From a checkpoint of a small audio captioner.
Model: 7.59M parameters, log mel input, encoder arch vit, encoder norm layernorm, encoder activation geglu, encoder patch size [16, 4], encoder layers 6, encoder width 192, decoder width 256, decoder layers 7, decoder norm layernorm, decoder activation gelu.
Training: muon at rate 0.016, 5300 steps, batches of 192.
Rows from block 2 of the audio encoder of a small audio captioner, named by matrix and row number. Rows with one number belong to one neuron. Each number is 128 + 32 x the weight over its row's rms, rounded and kept within 0 to 255. All counts start at 0. Numbers have three digits each.
After each neuron's rows are labels from the 100 clips, of 14976, where the neuron reaches its largest size: "responds to" is what is common among them. Only what is clearly more common there than usual is listed. The data: synthesised imitations of 52 everyday sounds, one a clip. In brackets: how many of the 100, against the usual share in percent.
# gate: MLP gate (encoder.blocks.2.mlp.gate.weight, 576x192), inputs 0-63
# fc1: MLP up (encoder.blocks.2.mlp.fc1.weight, 576x192), inputs 0-63
# fc2: MLP down (encoder.blocks.2.mlp.fc2.weight, 192x576, transposed), outputs 0-63

gate.201:122150067097165087117114115128145116119128134090173151160139143128124134166115131120110140124116183112182125077154156134170167088101122136124079055146119102092095074071116111123173089096180102
fc1.201:111093133128146112110077053124146135131134151062175145152133146149119148131088156125124099101075093102132168128119203161183156100128129144141087090189062122111154127090117132135160104168084133
fc2.201:099173111093119128135113137121122086081072061156075123169114153072128131147194139093164181066155139117176140088126087111111096156204113085152179115124153158139138141110086132168121095098112159
responds to: clipping (26 vs 8.1); text has "clipped" (26 vs 8.1)

gate.93:075150130132114098065165128097114079148142160110068121125110120091146165162156103175077130164074137139177151166120155105147134127144093089119095139084146141147096149101156129144109103135144121
fc1.93:161115179167102107112144091082157167153173209174102100128182157138105177119164167149112114154122111077159077082092102132142199141137101097189145120150082082147104169106187096139151128099103159
fc2.93:119108161196142142151088120159173147118087139165150174127097094187101115147110132072219166128118078081089085158095076163095127223174127143116141150102071083127124173092159099128113142137148120
responds to: machines and effects (79 vs 21.7); electric buzz (76 vs 1.9)

gate.417:121115115079068081131123133199100099118089101119135147116123114087148108182145103124129148146193124101171165160126143106053145073116118150127111187141101096111141124130147156169156068186173115
fc1.417:117151105133094080160128149160135162100127132169103178088152152073107114146121110135145127131098141052109125134166096200082120142144148130198116154099149127115076157111164140108143125167157140
fc2.417:146079116069157110140092106128133133037157124077120102130149110180116103126094129080111110135128125109130137114121095136130134165173103180139107105140134138133169150208060154099131141146118102
responds to: clipping (27 vs 8.1); text has "clipped" (27 vs 8.1)

gate.59:150126109106139118117090142149127116106150156153101102141122073111161117105183134152118086145145164099110111137156181164112169081160164151119132176097072077148168121104114121107177133089153108
fc1.59:166143100119112139171085085138135124140107118128156125133140111154098127115149129118119140176139130139099101155121128150124141117091064126098128128133083118156141167161123140132149139150047118
fc2.59:075130117125134094184117130059143158175166150137175183188154120155143112074101072158108121179123146092087065101143133146103169097101146109180087112141112139139187106130092125132122100127158174
responds to: mains hum (99 vs 12.8)

gate.416:085151104108082100135143184064115143196082149112114088128113135084152080110156166170153121171055172144134125089077184125151123103124110076085079122102159188092144179103093109106159130142134136
fc1.416:122144119182084138090121119142124108197079126126061120133128145129122115091105166143118138143039150132099123119113124146164102073122106109078129117113188154094187085145140144123111139176177104
fc2.416:088208161119141137063099101100162120137121109138104116105093112149131111121120159186116106138116234079118128114126151190126148124105128122154116091171154113174184163116126162072137091130124156
responds to: machines and effects (85 vs 21.7); electric buzz (82 vs 1.9)

gate.299:109116152129152078120068124158169112173132140068203105178179102112114040199176099073197124131162119123095095140134127166093118148140156184138099126120145165148147147105153101131143150166113150
fc1.299:147081141162135113120123135135122081136099081119156137128140099108099049061092064166106149127117139117150143164135099201121091118143162172167131085109084094136131145101097148157123166173131194
fc2.299:129066151126170087120076171125123048150142122179111176153090182069152133109152120139148142157150077119143149162147097116134131143091179195149174090203077134147109127103141108079126105114160126
responds to: thin (high-pass) (96 vs 11.8); pink noise (40 vs 12.4); rumble (31 vs 12.5)

gate.170:144145180193134122055224099094111116181140110105143136147096136132094062117139153192168106139126129123171141174137127110123152152171129106091165166135110038099145124085148096094106146165076161
fc1.170:118065093107129161186083105133135144083082181132122074083123116073142129159107124147082143177151123091111131117128090129146108089124111135170117115119103140169126115164164190110142079052145101
fc2.170:114179133075082160046137124101142137102134132091183163115115097123125142133113115127186180147089139070103134125071111158139128090156191135163167105104171143106122149110138127122099127116158153
responds to: machines and effects (59 vs 21.7); white noise (31 vs 12.1)

gate.571:170108193102102137141066112090098102156124132175182142158134130125137139084147077154152099108152138178088127121145154184085132106165124146127135083144159128130192101113132101091162089178086134
fc1.571:129140128087154132105157148109162084146102124120151187108129140176130123131084155090179074142104133125141124178125135116121129136114118115123116152118115137147086126123110120120187119151108057
fc2.571:119103130087123168143099118150100132140146160091120139115170159142110169158170123131167117115100088157081094092088159163145113182094114108134122144108169194151144091132091148123175128127088157
responds to: thin (high-pass) (98 vs 11.8); mains hum (35 vs 12.8)

gate.197:093151112073125176116127129100097133170132110147149153111159140101148149163080057149168122136129106089078113153156121114112102166139116074151151112117102095125148161173098185070078087104123122
fc1.197:139174059130091119163172149116116105154123137182212141024112133176097125194139163133192102140166140124137090211082133134103121112093201150137157195125166138154129101101110153157078138141155106
fc2.197:068111107089125046152151100112104173168110147191149121103120069131098159089149135173182082149117152075141158140095134191106140121163077155142158106117098125136082180090108153112154144079173103
responds to: clipping (39 vs 8.1); text has "clipped" (39 vs 8.1); rumble (30 vs 12.5)

gate.421:104187188093147114127089100152111120150146125126167107119120112132160170112141081099137101150141138111098133103192107188095170048131136121102095139091097106118161116165181116116120054133120130
fc1.421:111174101106164116195120102121147126102076130173081144054128069144170191164146133119086127147142147148107142132110150159147135079131076122101124104127129123075192121092212124104148064141104128
fc2.421:143144115151189166116156140101109084195176096144139099177126073102185143058069039137122136154131132091135086141131151111119171094135111132138090109169090055093077078149123100099116148139107165
responds to: mains hum (100 vs 12.8); thin (high-pass) (94 vs 11.8)

gate.184:130178085072130107143093120087113140132112156078151176124079110163180177172112115196114206147069108124170087122111191139075146122092116097113111135088142117109178083142136091184085142117178144
fc1.184:137162158094101132170102100109114139102121142134142146182118128135165176150128113113205173086152126116145150092144178142082071110108095128157112114159135126126194085143174161131117112098229128
fc2.184:155103104103103173096142118140175069137112142075079130116138136164129078140107107081078121134136061115077092105168099149121135135142131148192152059080160114077126129075146136139103104084161079
responds to: clipping (25 vs 8.1); text has "clipped" (25 vs 8.1)

gate.75:168109154099092083123143112090120142091147044074172120155128127091128106123132117168129168127111102137095180173124156101142099172164119160119121110101146089142155145127110089082092139171183200
fc1.75:161093112172112151111170103160113147194167138084120094122140151126125143108089127103147166180127134096137125090094122129071098115129125178193120064092061135087115197119138132132103104155100143
fc2.75:108131124067082096076161173122187127115114120169161155161127110158135192150157084113126163113133129126162090152091134120147105123121139136140106181115120181161111086096181095170116123089135147
responds to: people (50 vs 14.9)

gate.140:188119133152085135114070178086074129126105172098121126112190102178145114167124122142143093120125059161185121158109101136125176138097132121178126130161130165185120141115144063147151103058158119
fc1.140:096166166129099123163104119079117208125068163095095145149160217100160171115173098146156056152140138106162128147140164101131116094168133119124074082105150134146087101159128145144149126155122162
fc2.140:144092155102120173135076137148178123150185114162017109127119102076152117104139128145116061121136073148102131131120142145162122164109051093148090142119100114101147173080137121115138145184127153
responds to: machines and effects (65 vs 21.7); vacuum cleaner (46 vs 1.9)

gate.509:111141098141082189182120108133094168083124151103151165119177123114194121169135123084115138099060149102089160128137101169056154109116096159149123106088197159080106114103110134156145138179155131
fc1.509:106131153148112117164144153145142126176141129112092099158172110136126127070143095118125117124113118116124107152131101086119179048125108122082087083106119145157155094064142131152192158216116091
fc2.509:081125122111182153112165143099113105103153142127097167140110132140119077130163164182139113112108166116133144076156135171141149050099139097145102151171169166119106094212129102121112122138139163
responds to: clipping (30 vs 8.1); text has "clipped" (30 vs 8.1); doorbell (27 vs 1.9)

gate.568:116176081142144124148139186080144147215167122105109122098194154141129127148154095155138144122165106053123116131128106176102113121141139047119119070122092119145101082119116134122146128199132134
fc1.568:111137147087165161131064097188095163132137131152102177131165117161123112115156137216121123120104128148137155092085115092102097137099195151119080198183132074141144125126121100146138143093109136
fc2.568:132126150133063088169136103152137125125111119127130159143069131168107126087171194058102115091118181123162122131101133170113106163086143100111046175142154122070124165081165130174102161078084155
responds to: household (40 vs 19.1); doorbell (38 vs 1.9); rumble (34 vs 12.5); pink noise (31 vs 12.4)

gate.188:123082177087112100094096136061093152153100090129198118113104066092114150123132076177195139103189122098081148152194094111132106121175093126175141160150109120144144127136101204150122134148140149
fc1.188:134162146115154171146126185158127132071172124148079067126166143172123114120124167137104085192053154136109087136170121135100177173110077165027110084131139122157108130046116096120145100193107142
fc2.188:161153141162123201161136085067144121090051104138171168170076122072166100112107097139089143114126105114103138143120151180175118108149145127157142117132092145175129129138173140113074168087144099
responds to: mains hum (74 vs 12.8); household (45 vs 19.1)

gate.280:106099160125129132119163109171149175142127100043073122104190157113109082106100129083109118122102074123120118152132132121114128110118127140127160179095143143162108106118089107182111127129077139
fc1.280:137169093169185163118168141134161162141202134123148122107155113165137098178111069076162137092126083140113121088137138156136079093120156167140128118076120197144149051172143105130114118171124128
fc2.280:110139094113095105120122114159138106088137196172097115154159127131141202144122107153182110137081112086117144071096101156099160111176167114165137137163134139084135081126107158102173102172122150
responds to: machines and effects (51 vs 21.7); whoosh (40 vs 2)

gate.493:118091114150119062128074156112095136085126164137100122086153131124097133135203160118181108117073151134186091129158084130123132088092120093054095144127142159139138117088187068116130147149186132
fc1.493:114151091107091159124112168101144053146091205094125119123093142103132083147129135182117116104083095117102141174140120136148138115182171101049103167142123133141163133103104084135115147151162159
fc2.493:100127162144155087087125140142127142124123157143105172119114084135181112080168115157152188161110170169155146112117091100124155114117142108071156149193109135158146107120139167118120145134138104
responds to: thin (high-pass) (88 vs 11.8); quiet level (61 vs 29.2)

gate.147:172122136132128151134160150160118132093132109168127150114153044165132131137153112145165152089076139098224151141130132140121109072167123089115099128094155193145092135159123121103170111145080135
fc1.147:102154140117144166074059098170104100114152120187164120096100168200126178100142110122101167117139157124078150099119063146086161118149127122114174154141122078112136175154137110082139097070118112
fc2.147:119099104117102173177165194113168131146087141076148081224186090134101141140090076103188108131152161057107080156117159162086108130140144143088094142128129086150120111155139086142184173080121132
responds to: thin (high-pass) (94 vs 11.8); pink noise (34 vs 12.4); rumble (31 vs 12.5)

gate.104:083132092145134146084098095120099090168135199129103127089176172169236088186162118159138104132178119144122106092109131133125122162159158097143083145099114124169191097159095181077133166085131145
fc1.104:132149118115160077146043119097126113130145096150084143171128169164109189127127091085147153159121173152177156193109115124136146123113130124122131143145124169152069129112088168106094147145069121
fc2.104:110126113182141153174135118128124195109060121097185071160151117136094073118118098095107073141152154172071131112108071147123116128116118130131101158116092140156118135113115125192185120161110207
responds to: household (71 vs 19.1); doorbell (69 vs 1.9)

gate.107:194107077178089150101124171144109118139112163132075135112123140168149123108126104151094146163111154141134101061188126156144105130127147129068141130139179112149142117132152141142128180160135074
fc1.107:091089084118101130099059134166160124131167111112118138112105108136167171174128171147087112089156112086113190165132125126117118131108144143140083125161108173082115121106082099172133127118190138
fc2.107:123119179135157121193152121124104131091132110123104139121160202143141134138133179062164184113126113190128130117160128159121169130142159114067138101072121114130120154160179130157160082092098126
responds to: thin (high-pass) (76 vs 11.8)

gate.295:140124114154063172130095151136155128097172171088143139091135118171112121097189109129114139108082145130080108142147135152126163146137196133104111114182126104090120138108106155194144129132044116
fc1.295:110130151069150128179132110158128180124127088103085157141131192110103124137193192133164116148129160106140046142113081157124093076166152142130123075155143116129159125107140095183122102183157105
fc2.295:071084170131124105133176157144170142102115148129116143077176144095141133177185105119130139129128075134107121098123198123201177132092101093109086070152120148159162129074121133132128143161135125
responds to: thin (high-pass) (35 vs 11.8); animals (34 vs 15.4)

gate.5:113176172109149075099119093132188126166128084113128137040172165102152123110153139128143080140096169079097197172135137063134126148090126103134056093129157125147114133114146105142066102181113129
fc1.5:082144087090170112120113123181152113156142078094171090092137140107095100135065118125126099177098144113102163190190107096097131132083102088130083116127152115188066139101110125114094174187075147
fc2.5:102137114172181164170141076176115123172129127099111115130166146181139184131152162104120084154159163136139124188131120165139101133102091173105113145054133135178142204114112098109031125087054090
responds to: muffled (low-pass) (48 vs 12)

gate.415:162074142122111140143174139126159114140183129210140081145155157137120099150114120112154126080100136146115132087055139086149142096106074122136120157062183168007125136083111119132092138103143149
fc1.415:125104134149074108145080090119085171103188156138133157109127171132102109119109196152146083173205101145097127119116138182183088119126131090134127147150145065156098121125157113110072102178173111
fc2.415:130077146117130137167061209139128119126104165107170097173089093139110114163130067108093136104132096155078057126176126084170093204096098141096168139162177216093155135177107104122086137092131152
responds to: people (56 vs 14.9)

gate.37:122153100131101176074140073115079195154123107153073125165135152095124151135169169162152105118137129149139064082149083144117098155112102086127127172165110113169131126065090078147133141090165139
fc1.37:111153126091127164095180189159096162126124135105136151160135165148179139122150129140180111147174100136101108145099097160129126086165122106082153173159166105191121099149096114115121167143173136
fc2.37:140145153127154086127149141146089104100142158115119143149107140146120133086091098118088159190159117179134130136064115135128117085092101138157100109098212160119111200122122116130091144119128137
responds to: mains hum (43 vs 12.8)

gate.130:155160097138108112111157085090090131140108103162103143205128114117137130109121141120122080137065135141110131156146142133135161174094078129049124144095110133160153128085129102128198106127142095
fc1.130:099130092119129113166163091092154157107074133138149116141168094084143078132099177082169095123097140074110120097122136064085075160099144094086055159100157162201158166153144147124114135108084066
fc2.130:115158166119138121106115106151122100148191168078150136178092121119116108158148120085178093166131175089107114151099138144144207108157119131158128177138087158170084114082153150148137105174113188
responds to: mains hum (97 vs 12.8)